A small encoder-decoder audio transcriber, trained from scratch: decoder layers 6.
Rows from block 2 of the audio encoder, named by matrix and row number. Rows with one number belong to one neuron. Each number is 500 + 25 x the weight over the matrix's rms, rounded and kept within 0 to 999. All counts start at 0. Numbers have three digits each.
# gate: first MLP gate (encoder.blocks.2.ff1.gate.weight, 336x128), inputs 0-63
# fc1: first MLP up (encoder.blocks.2.ff1.fc1.weight, 336x128), inputs 0-63
# fc2: first MLP down (encoder.blocks.2.ff1.fc2.weight, 128x336, transposed), outputs 0-63
gate.108:506486483450473471511527501511484512439513501533479517547486521512486526460491495479493518512475523511480519493463460515506470449549474522522466485500429506518508503475536498508506539485504536
fc1.108:522503509524513528429489466510536504544477512455534475468510492480560527539488495514481497496515438478529472502506512497518553542505557482494502535474551479487490529504459486489517523500504492
fc2.108:488494470476501499500523470453475505509537502544495510513492433496487498567492510491485500514482519533538454512463496444517505510495496508461511489485468502558497493492503494481512494494485534
gate.109:502548502496471476500461504482487485519485532470502476457511478482471492479463515473483487482534499483521461507533481524484490549491486456467511468454484533522509506517565525466467499459531514
fc1.109:490512516474480520505459510506484537520494504507515503431519463485514485500485521544504502532484478466528503506532509533546512520528501514518532468514461497515521483511541559485534487486500498
fc2.109:486497488492511531484514485549466505489497536540557492530508517480509484470500529522490502495478472499541522508488554510558477497509503515509527473485492493509484500490498505531507515499523472
gate.110:519490488484511500490492536541473488511503505498478516440512472537546493480517488494483449472500505483495499475493490497519486512482519539518507549496488460503458484507490483493479489461511498
fc1.110:515490481500542516497490502542501478501499487486463484474496510519468523510515457460484487461492483505477516516505482480472496540489521519493542528482469500520473510512513488538513458479458504
fc2.110:549541503476531455522512514509490490466503515512485504562486523480524493509434470516501528555530498516490486489526485512538497498450549503489489539467471507505504473492525516490481481497539509
gate.111:490555506499459523475504477500521480576471485541465502534510481456454480499521528530465491499460472532476483507508503521499500490439532528448477487495512503516536535507505517468514522516494521
fc1.111:490554504496502516464489535456532486498475515458481499500547501461463469503483492517499491506459505533497442513502498509483484496499520558480481518476500496475466527511494514429541490445459524
fc2.111:502518481480478531515495534503489487557486473484488525501472525534487544495479475564517523496540512504493491539484467515449496499519508489537479461484517490487528502504471468492527506504488499
gate.112:508493517501475500480496483495560502491512492481469497450550521500500511475485491481526473506510502509469512503513499495513499483518477435496528540500507492506518483533462511480499491542481524
fc1.112:505461537491479510527501522512538518485482489469501465508506482491523488500517495466493529492518497461504492464531512541506481502520499522480474512459477521495500489531530515483497544480505512
fc2.112:513511505477507507510483542491504495555503503496537509465457534455497504527552506476491490484508471490487495525455493473510485463531507503492445468514490465522502466492463472472503548499499496
gate.113:549505531499464524494498486493491453514485555505494474494508494502469494475446461508526504494498505482514511505524502497464498480502510478539506490489507514497524511510518519506488515488500532
fc1.113:509478516529530505463513556505533514507495525488500510460533533496480521509490464511509483488481503507508542488500496501493497465522511489505510471539471533483502508521505470480478502509527516
fc2.113:484493484504504495516514497505447496526471522521490481525486479543486493498508491525514540517536528504503506530461485538462495496502475521517551492506497483513472483512498479491489499514483493
gate.114:468495523501496494480497499469535482466491487511476531498519485472524461530479483478516502549521542522479491517494457480477496525519479470484524501494520503526507527492504504521446522470489501
fc1.114:520524500508525489507499506514508482467525475504494505486517525556495529485523485522448499512528439527479514478515505508530503495521492526496509495528486482469533501499516508498554511470524505
fc2.114:475510523468485492503488478477499513518503481502506481534512480512485485479510491503507491486511512472457473485485470507481532492519501553465483496546489505501513501511474519516497479482499543
gate.115:517489557545504480520526465510470514455494502521510512455512518496533486521532487487494510563516494526540520494547483485478500469486489473486475492500482490519523499485508523461539509496495490
fc1.115:529522499531504493501524520520480492506492492481496460528535481502510497514500481514499474466466504504489507513513483533500491496410499517470529487508489479555500557550511489477482504480499527
fc2.115:510527500498520509496510525507483556450491498500518504457461493524538523499487472499503478512519470473501516480511503503507483470484466552522511456502540456538486478477518510518534502486493518
gate.116:496474486495505484549502482514521482492537498465522516519500508498487522516503516511539452531509508494520484474471491529538510486495474470506497484470497473465467534482459498480524468479500513
fc1.116:542498456511543492519537551506551492509530492516527514563506521492500529496472517476481496543507519520478461500499544498495505515486513490499483488462493496501476513460469535452550468505507521
fc2.116:508484527481477501517472465482498483490493453517527508503503527482549474504534529455491498516526471494530500501481508458550489489490482512525484542469498471515519565446463543484533510493473455
gate.117:497483543459470497469510537498509526497498523479492512457513534457484511514482589491511489519491473514530468531475515508484479499470522516515502523511486508453495495494491478516508523496508535
fc1.117:484556450482493541480516489476498496554519495503551494476502514507480521543509502483524507542503487497480521513502485470520560508489535471484503513511520460510510516480501544511512485513493448
fc2.117:500520538560510505480453526473516533499505488468528497495463522509505504504513510492493517532536508493482511475480497526492544473515484478502473462505515482500498514509484486493459514526497538
gate.118:468505505562454547486530467479503482552532512540497548510524524525490483494480496493493504481488483507453527440491514539496498482476505491542507487548514518458517494547502499489491467508532532
fc1.118:510506501426508452540526509540505478476467476494530508498518489515494496467537474515505470481552466487491494501484492472516518456469461550532465521504505473499477512489522487499568485514511505
fc2.118:503500549521457477516489484495550546483483501485483474495472490481481423472534548500506512507492491473515458537500533464474465518511537493442459500474548513519518475466511509536498525494474501
gate.119:547466497528517461482499514501505511477487510494528497494471511491505502524471477521555471521544490468482485524485543493538470491496487476494491507487472480494473500492464471435546472478466549
fc1.119:526498518490422500499501493512488512510487516497511473457520507534513523484506492531499524465529511485505512501520495499511506510514510478498500482535488519535480494531542509509488524524497488
fc2.119:499511498498478493526488534537493527492477501511518490524435505550517514495512482501496507464502500472472509455520512504460503530526459502509466512489501531482485462494481475494522488527529485
gate.120:505531526527478513474537481487473488519517525504511515443435468494477498544477525516530516484511497506584500515498486529477538472500501502493472485491521503503490464480504479506494495459528501
fc1.120:513490520495494500470482539481519506494516495542524470517520470497522518493446531563514501483501498502503481481509460534496485515505515489508511490491515544482489531502494568506481478520465486
fc2.120:509526465522530470512480487491529498456497484526517493505521533512490531472443512492535477514492505504479522525512510530507489508515507506518484529439495524416513527517485511501521457561543498
gate.121:522510480506501504493530491534521508555545486467515498496469508484505466521519529528498483478482498507469465456485515502487449467478494505496510537532464503508541507503519468517533507511526505
fc1.121:519502517532519524496468488514514529514476501529529499513463484522486455480462504489493523505541517463475515472510476531504465475501449525491480497525436530470519491498531525474524495561528466
fc2.121:530482490467525507485480477495478470456488508479523432486527479483478510509501495505505445479472509545522475512492470539511494564516523503497540511473526513500511511460491524475499443477486493
gate.122:493491484508515451484472447489495500562507507496495516533528513543488524490426494479488533587498488463468495453544520518473499487495447483509481465528517494486482472515517537519497500511538543
fc1.122:509541483516488487458503560479476526489471505499517481497497503458514493506524494476527465485542521525510502508500508468511498465478533475500561520469493480453496509472449489468489531481515469
fc2.122:458480522489488474520500488466510498431522500476489455486484514496459533481471484475501464469451559524495474515516496467466515531471481489501501521487525536499503531512472513478491498504458547
gate.123:520480476464523452523483489490529508501514548464455526514529518522537480546539514520538501514570486488490484474475502488542471502522529469559469523502478494510475474508481513487530444487497502
fc1.123:481486451508459524468516448423475477501506469527497512498485498540521504499508505490523542494518495449495543498468503498532460508507493479469489491507500544530513512514508474574490490509516482
fc2.123:453483494513511533455435488544489545478479525509498461506491469481503491503514471512470505498508512485463494490492496543497472515510484488545516484482502484488493422495505497498520481482488535
gate.124:522514478517438493504510486482506490466482506483468505544483505495488487492508466453545481531518511482496486486500474489520460476488505559502470547438547504486467495561492479488499482453455513
fc1.124:481503522542525498477487491538489541515519463469478545452512451563522520472520451504503528495521551503497574499521511499482502507513469495504499495470512525501467479476470556513503473525480501
fc2.124:474491532478561489524484527517483503446511488505521487492509507525498506496528512502484511477494504518469519469491515497527491484481505487506484504529467510491457518456499535513540521480453522
gate.125:485534487551486502474525493514458484500511475529492491507559527494498514477474534510500492521512473462548486544500496519483539510505531518516462508540549511478485454463503464465520468487515482
fc1.125:487542507520465497486528512520498497530488503492479509506544525500520488507492514461491543527507517481503478509532518519477484505514499476462515527477483471468469487481465430490501511519492470
fc2.125:494498480495496495526520516523497497487507511519500472508474475520422530503510521451457515476486535505513480509530513493485458531527497447484517480504502531525487478527535523522493501482502559
gate.126:537492512484482505490476498485483523537495493475481490503503486446502468514488487526540508468495507473441477517493515539523487533469508533504505502512462521471498475533528465481519404502497521
fc1.126:496492475507512497509497503460504495499496508487510530500479510474492501476488537468523482556481499509494492508496529564473484471536493493467488513470538548495540527483470465524507519516524453
fc2.126:521504527483481508468490535538503501464465475518534476495497533488495507493482480482411490500476468500516509497489530523520500488489492524465502489495511500497506480478516483449501494477473515
gate.127:533494540526485506481521481468492470495479503484518471460509517455494510526491498514560517496487555483527453446494479523473480481475532506503497507496521503465498486549515527511545505477503522
fc1.127:516465482488482455535517476447544510497493482514449513506506507501512446507472506488480491509515484490507530504522508566520471480511508490508507486503496547512535515528524501582537496530478519
fc2.127:501506489491489497545515521517519495480498485470495505488424516507462509468521499475520500504511541534486493484499526500522469471514499444477534498553516499505488492511522503482467498481518530
gate.128:476481494518491519479494476513546452516484507505507504516501540453507526505476488460499454500501566486519506500480537468480489458474514513477520507538531483494481456523519514509485502542522466
fc1.128:511501491476472511533475460517508515468511497526528534479499496507513525463514463512507454485540548469505471519486483479533478487504532531510484480533469433433509486499525495460499511491505478
fc2.128:518491530497532504474511483531493489477522515546495522534469536536498538502523496506497473535466445505518478482510462483495507486519526519467513500513443485493474515493486468485524471529526476
gate.129:473518499472424515497474464488475504489509522498508476495542487498482485524496523498511489510466445521456508493504488492520527527523545481522514550530488557512535505484501494483475516498503541
fc1.129:495501466517465532479463454508499491495483483538510501485481468488516473544517524488524542475538456500516551454485505474512483497467502495516556498533521500526517518549549439517500492504553490
fc2.129:501483502492542505477491469489477487479519462459491529487472529506528516525515500476509525469499479537538502492468498458533494475498536482489486523515456475517518594512542472466462493476500514
gate.130:536504506529520489517529520541506515545492530462512524505494518499485511521487463463493534479537493492518488535468472450507511514510484516507543529509494488535492526526491495485496465523453480
fc1.130:485559534504508454478465455488531488477477554524537481504501496503504514491501523499467521486500497506484529455496519502525484468507527517512491460491495484541494497522506562443509516491502503
fc2.130:489481495518517518452518489485486508530549499435509490447480500505503504516503519525485509447496485533551543503513519447480521519503453471507514548473531444501541501517527496502474507465535500
gate.131:501503495514508477499536485487494497493503549499502533493509445459494481553496471511498486526495488484476450525508497544496504468429514505521478526524498508457488448516540522486536492506502507
fc1.131:462548467502537529449486483503532485525537513498499522521519506516520496520478451507541451535480477490473513530485496514559475470509542477506496519510489501502498518484461473477494501530487539
fc2.131:535478536491456441551524476495551518508499493483505482515441521524468485517531524516521496489487522530501509493515480481510487491492482458515533495493533501562514506549505491490469478483474522
gate.132:505514518506498486478480515536483507475522520500504486496486510477466533496497496477493487486567515476506495534471523478530503440455499502480474493534492473452494508485484513528531492509478490
fc1.132:536516458489510543480494486465508504515510478530518509507517513489519515505510493490531464513448486509513494501477526468509513492486539479514500513540481503501513539498520506525536500534545516
fc2.132:499514529458500484494525519467500475496472488468528492550517507499516501485517453499507518516491478491517505506481503452483526501532490500508518483484482488491529528477481539507488506552519492
gate.133:512532497490519504485477475481528543475506494499484474548525479490514489513487498493530523511507446509487507541543511507510544499441549484463518507472471511493498531514491532493435517500490485
fc1.133:520459503500475522528496478490509494512530510478503507457451471494529472498514508506491456493479496448452476484487444498474497525540462504489488549525530474491474515499513489525467496544504513
fc2.133:506503499542498457483485514492496499497491492501470452504468471494511478516500519472488497539474443492545505446482535492477498448471496494515503514481497510459483487435523473515528529466557488
gate.134:539509507486484524489529534508411533552515470486487489501524501481490490523504487493498480494504476547496503531520511513486529514480575502528506538518468498506476454500518471513512468483500526
fc1.134:526519471499476471491540502512505546521493425488527518484518530498482472447498500505483488499466472532484480538510506491505509508469505467512496519511458497474507479468495479503504523517515523
fc2.134:527508509494516518507485493515515495503494539530512515544491521527528489488522511483473493521488488476468481499506582510531532499534489497453544493544542549469493483444517523486492499504490515
gate.135:490515484532490531504463475466532506526508510466525496489488492517483503553481499523572509486463473493510512434504502517535485470531504502511525496552496499476527465581485484504475516503482527
fc1.135:483498514532518519464516472509505509495459498525500505504531488538500506510499468533513535512510474529502501467518527473496514520512530509552505485519449455512503489530515504508551540499540527
fc2.135:543475502469531485496495508482484534479555481460504501491474499505498479514503514527476459495502505527534520482492507493550483499477541465499465505540470552500467542511482456515476500475511540
gate.136:536494476526553531504480477505500498483514484505481496511480503518488482503468456515562537509514464508529492509511503567540515477489510492533478462477507507526533490506536526538489500500500477
fc1.136:490518528499483476516533488526521498528476515475510486502478516530496499511531474506496473511498503517457515506536518521546473488519520512486489508525504507446536483493450495476502512434484529
fc2.136:539446515517506533498559498503516505480504502494463497489467494497498484495532538450496488498497507496536473514478515525486492419492487488500526500505482514506491446511502497507500521464518506
gate.137:472459498495456481536489501482527516497512512461474504474524506490464495504504524510528503542485491496512495465516443505498526498513507489514555493466499503490443435552510472519527528453483499
fc1.137:489483392495517540529513510534486509464481521510534531475522479489494483503508442547513539524521560474470514483508506520522493533473498502517487519514508464487521504556518533486508498489522508
fc2.137:499506486514517537530480531512515501534474489512533533463495503476548497493514512520474523497506512495472523467505492509487531510498468495497495525518510479470525499443524461490468490419509510
gate.138:481471488506454510510501525517536511531532511469505497510488506454536515531500478514563492534478504511518520492493518491485470456464469480517531494532526488493480548476450484522491489518499482
fc1.138:451509525475470483454555471525478470519528533500508481461476497502490547503507507497511457461540464466522483484443483472558488489514509478504499493504471527501440500522510489506484459477501481
fc2.138:507516487467519510501476553483518512454474502541521517537523551550492504528495534521540552451534519490501520533516492510475463483461497491530489457485499519501554528500508500482528424550493510
gate.139:497511509514464483495452483536517521522486490502474524487519474508502495494516466500476466489535506483505480481503472492510510478504528500509525483514472524478501531520477529460470517487522500
fc1.139:528515447527515500497537540493491444464489535534494539466551528506469464503499508481508484517505534521499513545525494542506488487527473494472500466480498487481540494451475497526514497553510496
fc2.139:489490531477484509468458476472508492501544513500528495477493542518469457510517488505483505427503499489499493503495494530481527502535474469495449510514470486515459514524465441541506564519525509
gate.140:498544488475518487472516533497481494536509568460508482511482550481493519509482528458493531503499484527506483536515477499530485486516491470500461477484500521460452480485461513500461494474535509
fc1.140:508501503469497537531477440500498480459489479497483516492496472558525487494484512506501461503492457486468504466498485482502485516509475460540564478555466492524563498497498485530494480478485523
fc2.140:531471462462452501504485468491500471493483488525492549499553512497490492498516523525552453495569490430520509444455503499494486466508559536497525493509480476555544484539530477536520534507535459
gate.141:489508558543440505471537488470535464510481554507521515509508494493502475529465504483505437458506577508503455470488467558500419508470479477492536518497489516503505533515481468545435518481461533
fc1.141:500572471562468493447504517536510462548517497507509458466509508493517522529489506525539492447508512485546495498500480485502482479489501439513532477503458435515492518510473484518506469550498493
fc2.141:514492528532510510421499500506494498419455503509543463550493529519492463576478510501479516471469488546491498527451486501476490488454492486527477471462535496491469487504561466418503515532532506
gate.142:546473526483497487508500528473482438524505506510497513459519497541492487455525476485499476482497523512530479494530523496494495498480559494463499512523445522483454516491524500521478496481509507
fc1.142:509537464493511519530527498526471487509495476445492512550453514517505496480521502503483486491485484490504473512511524486488591526441515473468462510455534487482512522490503495534511471554490526
fc2.142:496550499518475522509487540465509500486511524493482476485509457489473506519474454471477514506494504482440463496533527486480549505504477493437458514512553504483495493456506511462492507494467552
gate.143:485514485508466469495533480497490495526498527483476451536458509470524493539499491512535497469529504472459506514516504496538500531526486468479521529501503469467512499538473489518516489491496505
fc1.143:488490535493538512532520536537496476528497488510480525533531511411476482471484471516479521515441534503523515533500487506406505510512475509474504484472492483493473500499505514480532525521492482
fc2.143:562494518506478484550509466488507468505533442453501489466514491530511469519505506499535497556500512505505501505467505484555479477528512493445477512511464532483513525506496508502433465461455520
gate.144:513504563473502510434480509476494505502458505470476502501503476443475520530480492485500485506468523516511429538519539533486475525518487508490513496478475495449471531514516520483520501491485504
fc1.144:473474555527494503487520477515447492491518487459485501523520469522521460499483460523480552501510562487499473511535460499456512487434514491504512501505557497500527526474464549494507532530486478
fc2.144:521470461508547498486470507504505514580504537489501528474424506480538508502447530574527500504511485531535490501522525510526477500578497474514486495456506481506472463465522533496495510570496501
gate.145:496518474494517593502543533522490498556489498468533500521527519494482467471512483515487481511490541523509503514523484514509503531517508443506497529526497485487490484510494507464493452510467546
fc1.145:463516488476531493496532515516467514555479479461513502466486500516458482481498477516461501481446528498513531533544507494518529546542507525498503527540497473520513508461523499481490486499513489
fc2.145:500508475490493534520491511518547491493492510499490506550508494496468447478466505488518487515457505504515468543511542510488476536514525500476537469530508547527506496485488522491524539523471474
gate.146:429506475539483489450499497500499484509450467495471511480508476537483474511511511490519508518531544516496551503510518480462499509538525508499506514546483487507500469513472471510516433496514473
fc1.146:507523489464496469515491535508504487508481498535500476509514510459516505484445534509494505466478482486503465515486518515540483528540493526529432449494512551490514504553545491506508476497497467
fc2.146:514504594484534470518507482499484525514562550517499491498502501464496435480529495491485521510540535521504489446477466481475499494559461522488511518493458513530518526530469476526455471508482505
gate.147:486518505514502510459495500482525498494468529492469545495479489508519550535488494523516520546504484523469511492475534564526514490476504491516536484491499483457531524521445519499510478538533472
fc1.147:492475463524533504521497480501548498449526484504460484491503483519539514451521491469480475496505485474500513531506509525521527473480516509510503541511473494524477482507466512469485519445547488
fc2.147:479518452506511517462500499547494489512489496476519496518481482494492505504481498483480480482483531517446496488550566497531478526477509511492459519511454470525512494486482493489528483517509551
gate.148:484478495509479476493501499471512500493478512482475593492486502511474474551498473473512461514488528494508513461477505539507453464514494513516509471496522540509488474531501517501461491495492547
fc1.148:504525546517482487486516486473501532491491559495485476532521475508509518495504512480500462511510514471521478514466515485493484485525506485522488463531506491484458497457494512504473496500473542
fc2.148:534573463493533488487509493510492497480492522506496542538482497504501517501507511463495479503507493507508493518480503485503494526490538526511545503457509514478513498460491537486492507492498487
gate.149:473500503533471455530494495512519531528491482527501547517476530479543510503486515522522486499484504488498509495486517500483504450494453563490469523483575497526494454535477463466498472469532512
fc1.149:533560490486534511508550502528459523557496488448449482506469504497497504491527493463523507489493525478530501479502447487409509497480458492514525482493495470543497457461473470485500494496474481
fc2.149:506509524487462456515504519521501507455466521500529524495483512524454536488494491525488472497530488550488512430489483476504571493488501534511530468500496475576468488439474578501520514464470496
gate.150:477501487532512502482502462517513499509494499497495533501512512507548509502513470476483503451473506535476583534521520441508517506515497508518543526481493523537552525517520470511498483528496498
fc1.150:501521515490538519511482503468510470526514516486487450496545513488512480523490578465522463505514472495540492517460508551476470480495492521493484461520505505502484521492506535481515529496488512
fc2.150:479493551517513474477523499490508497523513535550513512443517509492516459534517486495458518519524509501511497468489489497482516501518492502505527510460515481478478473466514502497490521421499531
gate.151:520497524484490496550492471505504523517502459491475516525471515543502537511501457516525452480508477469503529499537485517482555472498481468499518474534501514536461503526506483468486520540500522
fc1.151:510506574493514464515457508491524518466490508514513499441502520517548500467523541512510514510517458523487498467462535522484495497508491520523516500525503517492486488518556504472498509489522479
fc2.151:523506489476501534487453513470472536537482527478499491512477484520476548517492513494487514521511512564512474511504515488473471505504497487539476473487481501506458535482507496469528481499464568
gate.152:506502500537509498511501464479492503516531487473488512480518521493493498513480471491503487497456537466500505489556462473507497494485475485524477515490513479548488499510501500452498456515510508
fc1.152:501523486517522470502523468522497504517496531486488525480512483518507481449475463475494524511498511482518508501531481499515466519538512472504515509478539515516514507504490486527502508496477490
fc2.152:482537515503530531515491505499528501501522474493506471536504513497483521486513532517513508481466487523488500484491477513516521513519516477511473490499502488512497495537473497512516520540493505
gate.153:559517555452490531498473417495540489509495529492510506494498499478516499467502490522486516484528558477514507516502511471495522524476529498465448496528496518461515499479483503515520536531517457
fc1.153:477455525481514491513507549504475458504540516466481477496502485433505565476543554503515508532496462516530457530526505499494487477507501507438532538451550515473472502476503495457493508494468513
fc2.153:529527496497538502536518524485499532534505537520467543528483466495512506499528532498508465557528433508508478482547517498498504489523451501493511557529492547484517512505504489541507523520481531
gate.154:496456472510492509468532519528456541524511487550422505483484473526486520492470531502464507494448507519504520510512550504482501539498488505515507498469477497505481438491461507509498479507536531
fc1.154:539514506517517498513487478497522475483529500465527520511533534490499471497472473496529496499533535492501500483505487510531467495518484487483502540491520477511495537505534462457523516489470489
fc2.154:498520529485483496536500494475516481459493454504496477520514475482539523506486516474554467501513460499529502529501504518493458487475462473481497480484483525488506504493526489467528484476503501
gate.155:515470534551481487487528507491494518502485477497507522546536542483456507490488535473515457508520488526486509476479485516495472490471497529510468494487503526477461491519507512487508494523468498
fc1.155:485450490535469513501521538525514516465519464490461501517492507496507504546526479532471507503489483493514488467459467483454467508486483539477503491501517482485455503517499511493503491476507506
fc2.155:517484456509549485505521497489501527537533549507522538534491493478486543520467496503538531527491497502515520454515524489507488463521536503497503538500495477510511546487462475516496499532564481
gate.156:493469490519513508481483524496495511511491476476517486474468526496516496526518500457512488517498512505504480516529515467526508481527523452497491464471491477500447475504482508482549513518506470
fc1.156:525507514494504468492484523490478485503537482500532503502512463531501481513508496525509499556510546557503466475505511492475513493489502529511454499546495509485546517536457535526471524483471530
fc2.156:512475505498521503528513536478528478508485495476467477517497514515502478507504495534530478514479497471477481519528486503503489513484534453491505506493509522491497475511483470519521558531524532
gate.157:506497507441490498528497523531514515509525522450493478527454445509501448485507500473557455541522533488471500491520482488478560495508467529556491535515501486522499494486476550483492500504493510
fc1.157:498514490462557489493489533513506505524492539492462528480499491528494462507449466534485492542524496481486532508520498549475497490545476471477522555494546474479508506489507518511498473525471496
fc2.157:512507500463520437507474475496482496472504462449506523503480577467488467440486484488501486526492495494482481513526475505485584496539530519491431539511507491504503536494443510497503541502484493
gate.158:493518534526515473441508494521506510541496512463543447486548502487505490551513462521553489488507513498469525501513468487466506455530492517520475507524512497469438508481495493505493491513489543
fc1.158:501483512464484490510492474480524485489514512509419528505491506570500483512487552483495509488491457498528519490473504522491517488493522504495497509556543522516607493494474505528520504510488509
fc2.158:526518451485487493494489471468492421500516490510521498510491493520498492488532470498563513569497516488485515514488484521503495500530518491467521511499493525485478479551507462488490526476496507
gate.159:505476496539490501532497482477511508484531553502537453473462495523523456532485509482554543446504511455508521522489496492475457491511498469490532496540499455496483461499540420434481502540504492
fc1.159:500539532508498460495521493495511494458494533454497541483484486516474511484478497511491508533476522558475497480538504546488452504497495522504511499538508539486494487454490493512454527478496520
fc2.159:532480498467489495485508519514526472431482518485533455492500522522515521505499552484511529473513512494441518504483520506537503506491517485531488492491466494528475499468484523514523520456493535
gate.160:534495485521503522488508486511474506457494488538469506516481482493495499472495503504521517491509489535544476531458495502503506510455490537444501478492562490481475467489480486469511515506478488
fc1.160:505508509495512572458485509472485484500541488487509434487509478512515475498503474507480518549488500515513482523485507481454458489474476493491494499474509473460474460502477506515516544515482512
fc2.160:500530488507529504489546540540511548526481537563515516525500499527498488511482459518499525475488505474491521542497436460447482489491497504533486513491516477490533519485506545474489547495503534
gate.161:511534480503548492524530477522531505516531488462493490493435486550486513496531462472468526466573511476450526498519510479532523528510493513549451525518483505509463487463475507511504439518512486
fc1.161:505477480483504513484545511509491471490493465529541510536520507473502495468488506480477466509481531541521514490517448535534490474494530537469529436479496476516496474521470497511527519500542504
fc2.161:490488519533507465508470500563541535513493484508547509486538475497504473493491516506429500471508488542468521509456507490532497499480523480501494478495516543474488527477523530488442467483471496
gate.162:498504549524515504505486506499525491500539527556506508513529500480491489520482537494525491507506499516496498467477535530446471535471505481476501489475506544520502494523524519471475484493534504
fc1.162:505507467482537489522494457506490502441498478466516517501519484483455484508433512505478505526501506439471499532531502522517514449540525519480496495526489515484495433559497476484521497525511494
fc2.162:492472514477513441464513486499500492503474516515498510467475492449535506499495486472509461503484480509465467512527503531528494482481511481456523446526505467498490483450484524442516493458479535
gate.163:490510501515487508487457537500510486519483538566543492462489499457521492549511473505529487459512497538530451479490479518506514522493480480527496473565469489463551511497538490499516488523510550
fc1.163:487513523480464531511503497470496485513501518492505494528497466516508496506479496520465516491470504503505476490505472512446480485500497455490527506471491517529501499512507460504463464491470548
fc2.163:467497496518520529506494486512480531493489517496516457468509522470488489561493530530457514478513530513481499515476482498454526514477488509506525516511566500455495541474494483512494555461473484
gate.164:509468508508533504496456537462547497478560524497473482512527505470498475508467528536480513483511512505506514491540531553524503511501514467469520489477482509523494446514481518579521512511505484
fc1.164:537464452459506494509484480525469480496540475482502536498486530477544482525497467449475470459535512457466467487555451494506517484500466511447504516469472481504497484497518511498499509509497503
fc2.164:586478502496476502519512468486513548491501500549485518503492492475528513487519518488453480516484467509527502466467511500499506450485512486498497446443524494456503491468528488491490462491474478
gate.165:486510451519495476477525533483487461529522515516461498511522499476471476502500507460488484507494561475479481493480492479517491511467529518515506518512477498532517487478525500514517499473525518
fc1.165:472500483505469508531479504518500485491495495505492443530461458477532497513519506531530514476516499483502546551503493495439500502511489514479498478499481499508472480519491496532526466544497505
fc2.165:523508498505480504469515523548511523444493502468478474538562496514502474496471483524479509491480505477506523485502527491476503494466507521521509490496527498500547459486462521452473518510469514
gate.166:454530506474500491502474445482504487524516469472496507508488482475504498462478526524490523519494485516531468500477496469518505515529505469521514493520505510485516487511484479495486532504486546
fc1.166:474505535489524499511480487480510499498488470526484491489522530496464496501511529499479530473483538504519540463499483495451506542504480514523506540488515506506503510531533524496473491524552511
fc2.166:497470493469475462513536495511483524488494510509531491480496516489513499473503495472470475527505471512527469485517469514453525497492496514508479512506520494450519523478497536466509494465488503
gate.167:482528497496514486476526541493462483502514445473529503526513522502493463475533472504493490483545489463540517534474525490534518467488497497508471509516451478534463492484502503483510529511521466
fc1.167:457530492518534516463509492454484525502505484506505508539576531457485456484512449519500534466484525513478540553512505516538480506505530504493479518535479503494492514498495459505510505492515475
fc2.167:502540504468505485446524518536459537507478492514495477508459482492490480482484485498447498461477490522497489547488513445502487536501503488459470491497527524477547516475504495473486486500551526
gate.168:482508506493544511493444486499574487457489512478512510471513510509486455500444474494532482487486512476504505509516486520553429478515485523519469534476486546508538495511462484491434503477486520
fc1.168:465493504481484525556472505526527474498527517502478464495491515500505528481508488450533479543538456455524515508464534534494510502515489451522497519482548551502485472475506506484490518517489506
fc2.168:497518473532550446516534502498464517511503551497497514475524489459571494502513481439486522521485483474508511520531483469491508521524495508513546535479507452483502521398497508457527529484490490
gate.169:525517448479492505460544504497507504481493568495540503466493497482448478523490470507542475485541550464498461479507532481523466495523512459534492496520483499439466491456497535453530485523536524
fc1.169:488488489514529515496512489522507497483459450487495529509496479498541507472519520494532494508465469473499504523508525452480514485484492552458476511469550463494449494491471462466502496503506448
fc2.169:467542491531494534451501478547528520509518540465460502564543457465493528511429495526492511509501497524512489472495521525497522516511515512478496518486496526480522500449488536460528515511491536
gate.170:485527489523475476488524505522503535517502502476532448506460522503518503508512522451535515447515567506558488503512516452487481508499533510557470510508514461483503503507476493512513485509539518
fc1.170:534484511504485465522529513499514479529472469512513509490480512495513533461526482518449520523462473508532519507515515516487486496483497480495500528465470514491482516457529483473484510497483555
fc2.170:506510517495507504511487478497525517454503504443479517528507518537453526497490492469438477500489507462500463540518528525508491526478496476518478514506535493460464555518509525477511506486483501
gate.171:492484434480495487451507495498570502507520538454485512463482448505487485553502474493487522512528475473466480504486474484541486518515455467516532545516492485516512516470525493489495529453463524
fc1.171:500500517488511510518523511507471498513496459500492496546491494549503493471508518469499522497517435468461513543481503512464521469521480500478463524482511497457510490543490522494523491493511458
fc2.171:458511498524484532490479502501474544484531505473446507566533501453495481481459489480480474516475479516525476488545543516459533494488519507511471493473518508492511499517482498510508545524510511
gate.172:496505501494524485483546526493509459531500503470519470518506513527552490520482508494476489529479517518458574521521485514492489508487461505494536508465506494501471459504546487502492511532476508
fc1.172:530453488506468488473486452501504534489515518484469523460496476481491499500512511512550490515466490497545447470493530394500518496519503492539464531495507507510548533483486490488499494479473495
fc2.172:465513464518493476520493437508466498532508541516508486478492484515500521519447475507535521496482511477549523522479483474505539518464532487534477511509455515484478527498496506512461474505521489